Weights of a small contrastive image-text model: encoder norm batchnorm, 97500 training examples.
Rows from block 21 of the image encoder of a small contrastive image-text model, named by matrix and row number. Rows with one number belong to one channel. Each number is 128 + 32 x the weight over its row's rms, rounded and kept within 0 to 255. All counts start at 0. Numbers have three digits each. After the name is the row's rms in percent of the matrix's.
After each channel's rows are labels from the 100 images, of 14976, where the channel reaches its highest value: "lies over" is the class under the peak. Only what is clearly more common there than usual is listed. The data: rendered made-up planets. In brackets: how many of the 100.
# conv1: bottleneck pointwise conv (encoder.blocks.23.conv1.weight, 64x192x1x1), inputs 0-95
# conv2: growth 3x3 conv (encoder.blocks.23.conv2.weight, 16x64x3x3, transposed, each kernel summed), outputs 0-15

conv1.63 086:108091081146096105119092087113126078097107174092087121141152168132100141033120181105124125123134143157116125113103139159121166129167134160158147127114103195151142118138130130098128152131164103126200122115151164148118132136156158138155138149137138086151162190179105130149092102143087145106
conv2.63 111:160107155124095131149128177191089175138162142162
lies over: ring (70)

conv1.45 113:154151088127081136112049153120149124146161176137121099082127107221118089150051080108117146138105145173156122129105112129159063147077144136128148144116107118103051133088159133173151141157136134122128140152102098135185088139115094145128167107086204134097138097137150141134132182130140104095
conv2.45 086:136116143137088172107157191194165118127130156109
lies over: planet (55)

conv1.61 096:139081135116132136134192149130143130123167121099136117103126150137096135129141128086152174119168104186164105180142098084103162101106148118147127131191142147143092141121106180099087132109088165127116137142106103205156163133184185171103074122111093096111108156147095131136123130131145095122
conv2.61 118:127191091203091108116116169131149134103137127107
lies over: planet (81)

conv1.18 098:134107151103091145123135118102150135109179190105115175136081131123124113063124163156144146094145133153147148086139149139149134100127122182159126137110152168159142166109142080115160121118123093097134121088118170135127179082148155132105119130144070128134144151127176139143083090124155101142
conv2.18 124:121095134175106130159160090082118140116153051137
lies over: ring (96)

conv1.20 108:113118104136123151146123085103101106124125162130160121130148110122117134175130134143100169175112110155101102166131143106099175113101154153091109104143130193107144151143164139134170143080148107177141125128113116139173159170089125100134120144120152141149190142158147107168089123132156088131
conv2.20 150:127155163098101148121092120129133113123173140221
lies over: ring (29)

conv1.21 105:073077192152137028060119145122160120073144141143143138054136145094151099177107128101121109115160085139100094073119152116118150117104125128133090156139104144125131133110158167072154138130170095102119169113102104141153128115134146117089144142105173065089088185070085162123087130096086108116
conv2.21 088:142148083142132118185170104085155145181130081130
lies over: ring (51)

conv1.44 092:132084104102165115119125103093090075094109077095155097155176132172132097090075098128162071133106187115153164143125094091133161116058113163118159112087092119097142153126187140119112089208144095111118102116108139111143108112149133120142146132168137119098118135159093113063139087094109143183
conv2.44 093:147089135124102086141176073119109093182119087114
lies over: ring (52)

conv1.56 101:099120120114141155148162105115141093109190123130123096161122081096107090128140154129072205135123087139138138118170141186106102129133129128127062111158085095103082158160148095106131170133179139165175157075177121143152141136133157082106130126112129083163138028148136176156151119135161122137
conv2.56 094:104118105167153092174092156117112156131134110050
lies over: planet (100)

conv1.3 098:092117095141084102111162099087093122064135138157146167136110173091109084109146150119145172130110134122142144144150120151126160113119125117112151135092053068117125123121113165157123116083101105106079167109103133138092234132110129108129157101115126129170095106148072142092136158129134079143
conv2.3 060:116167144133157137081090151121069159116080125079
lies over: ring (58)

conv1.28 083:119145084173101091122174120122096131117093149129112132139052146110147111119136122197129099125100153101114127073109119092126114123135091133097113142113145085159091101120120131098125150167097136134191099095158117101126164086131129171139142108122115087101108128175084128129148105115145045125
conv2.28 129:166177117191110163122143159170137143171092142114
lies over: ring (28)

conv1.55 096:121190152108125137171096145106131057083055096133065179148194099086132105116144134123120138174086155110069154133126123129102137100114142118148115103153142069089072111113132125112157099133122138145155121179153136132137085089160170101128105106117112073147154118079074125117122110092146097158
conv2.55 095:144133124108095131165149042161141171149154142158
lies over: ring (61)

conv1.13 099:137163110199109156114129148098183142112163099107097087132120133151147089156155140139128150128137082168132104109156076111134153126189138089127153139105122169180141095079129106131081141110105098160123111149138124124125162114142104120139134170089083125159172166097138117153125085143109116150
conv2.13 145:136162137173149099079081100151139134071096163111
lies over: planet (54); ring (40)

conv1.39 087:138136199174099146127166122122144122075123111152145146114152163112114098114115176087140177105064156110146072137178137126152135101159111111150125151135209091079140102100068145059145067141089117129099179141146169110169132184075124114128110131154151128156152080124121140165094117076108186123
conv2.39 092:184121120111147155174115050148145137168112150113
lies over: ring (74)

conv1.33 088:136162112119133157171075109099121057119083114103152158097119071121108117150180140106123108142125102131133116083174156130084109140114120107131100143093086105140122109103089151096176118148154164200114118135119121147136181108166123096146156138108147099142157079157123163163145084119102112135
conv2.33 130:126070132140137058148142153122132120122067104081
lies over: planet (100)

conv1.26 098:128104104124091104123143176151112113150102124099132146133153094144135118057109128203116192096084098155110124132122122157090105158095160174147131165129142070120117116084132134108156155146194138096148173138114155178149103118128120144166142133125118135140135107140114111101152117149122124100
conv2.26 086:171091107171154109168095146189116168110129146153
lies over: ring (85)

conv1.16 097:122144119147171121105138086114149110093134115067121176139113094124115128128088160149122142094137125138145131086167078149092092148122106089145125112134147103118109075126100122149142156117160140128134182072120149183087113189105143089126113122121128144166129081142136103124128119129123146147
conv2.16 095:096154136126093116138140089082045092103110135113
lies over: ring (74)

conv1.60 094:108096100116063124144123104109147141084127139151099140143134122135119096103136160138128145103128171127118151092125097143149112101105088148143081085187135139143121106112147116158167182176100100145149102150159100119125146097152141115159151086132105082138118186084104163161102170171135121154
conv2.60 108:124162120159059119145119155128175141107194099145
lies over: ring (44)

conv1.1 084:121083118123099121143152155156102116066098086102157124172109113120103125160103168150117139128137159159125118141143111124088125148106134123171175194119162123166152092121141146104072169139166106134132117145076130112179139158103094165151115088113104136117165130170075088172147149129111129079
conv2.1 097:117116129156124144102171152083175166156083071141
lies over: ring (82)

conv1.53 105:077119094129121127109073133099127135081111143118159096101113165141139101058089169113144115131086123085112104100182112154116142140126190102087189098152106143123100109124137122140104146110123188151084140161115090115130157087119173122118109121151172108104080139134124153127098153161112164106
conv2.53 114:141154144084165160132130181162173114170126167165
lies over: ring (36)

conv1.6 087:173084103127104074135125083153142129141172120140155118164090087082103112096150111135118151139116114120114153164113110101179126158133165136156107109098110176141192163161129125110106138165121154177081139198155106110145137101138107165146177170146133144099163067137082146163144088112162126127
conv2.6 072:164085138109101119131098128198153130162081173117
lies over: ring (72)

conv1.35 108:106104110119180131134130092139147098076111125076127130099090152145117121120130146135133109125088082125118113109154098120151093151134104122153091119127158111123090128121131109147146143143125124097145134082161146110119041120094131135194121197175132109166132097106100155131135091135145122111
conv2.35 058:194128153152163144128133094110187168172148115145
lies over: ring (55)

conv1.12 106:140173123158107100131082089159163132125079157097125158092139161119109121131113114132093121172141100094160139122105135125165149088096121115085114138076173144175141120135137189128114159144163097151115164124147114139120128146105174127099128146117123127114090154149096152180144122087053144134
conv2.12 104:114163146129095114199106047121157119140142123127
lies over: ring (83)

conv1.58 100:123164125101101123146070095113168099143123188129122111065101024167125085116091127095127107140134103164083098125123082166099097141153134150102111112138115105067116117117125170136141103116106119075136104186126111120155112106149117107103075158082103145126091091142110156162152133190140101113
conv2.58 089:103089100102182169077114164145103105091138116161
lies over: planet (100)

conv1.50 088:119148132094144133131149141120082124126174111115160124072121132107095146159142126154101112099112137127124147170147117133126130158100070134156140158136154129167097121133131104121045162095110082116123137077152061134105085100111111158186061132126109211123119164106121096106149109116153098139
conv2.50 135:142161139160097197152080109140159103144111137179
lies over: planet (100)

conv1.34 090:091118108123091110128141121096126094148171128086118159121148027117108124162121116132049104143146087122160097075153147117082120150108114178133133095141117112120109095150089113134150143102139145134088091170114107115142052061094141057117157150117128140124130116077151146167104157165101126136
conv2.34 077:119055116131156067128118108118132125174102123075
lies over: planet (100)

conv1.8 107:106128101127106125115104142159142132091116130147115144162181132101124161140130159124162124138072165105097145149131173109088141099116142161112113135116135120133104144130113148145096098187117147150118112113079179146111130116111153180087122129126150150103088171143166159132149156127119147161
conv2.8 105:129100119116134101095141056112156155115092110060
lies over: ring (54)

conv1.41 101:117125105151131155107166144149156117153167138080039181135143111088169125171132141154126132160119115158133153137144101146132177128159162118153096124151138125124140140101141106157130088108108114167137109164093074152157118160157091137146158145180104092131137104153099151130103096112171071134
conv2.41 094:114149096115165155073201152117115134178112113118
lies over: ring (26)

conv1.19 091:118077108159089090144145152092076129136118097118108141114129185122111119121126123071168179124099131145205157130092107163138154178104125098133106134116133094145145122119112144159109143135131115114115164127119170159105190126103133181105146102113106087135085129120098157118096137146111112118
conv2.19 069:095180138135152167164132073136064117118154150151
lies over: ring (27)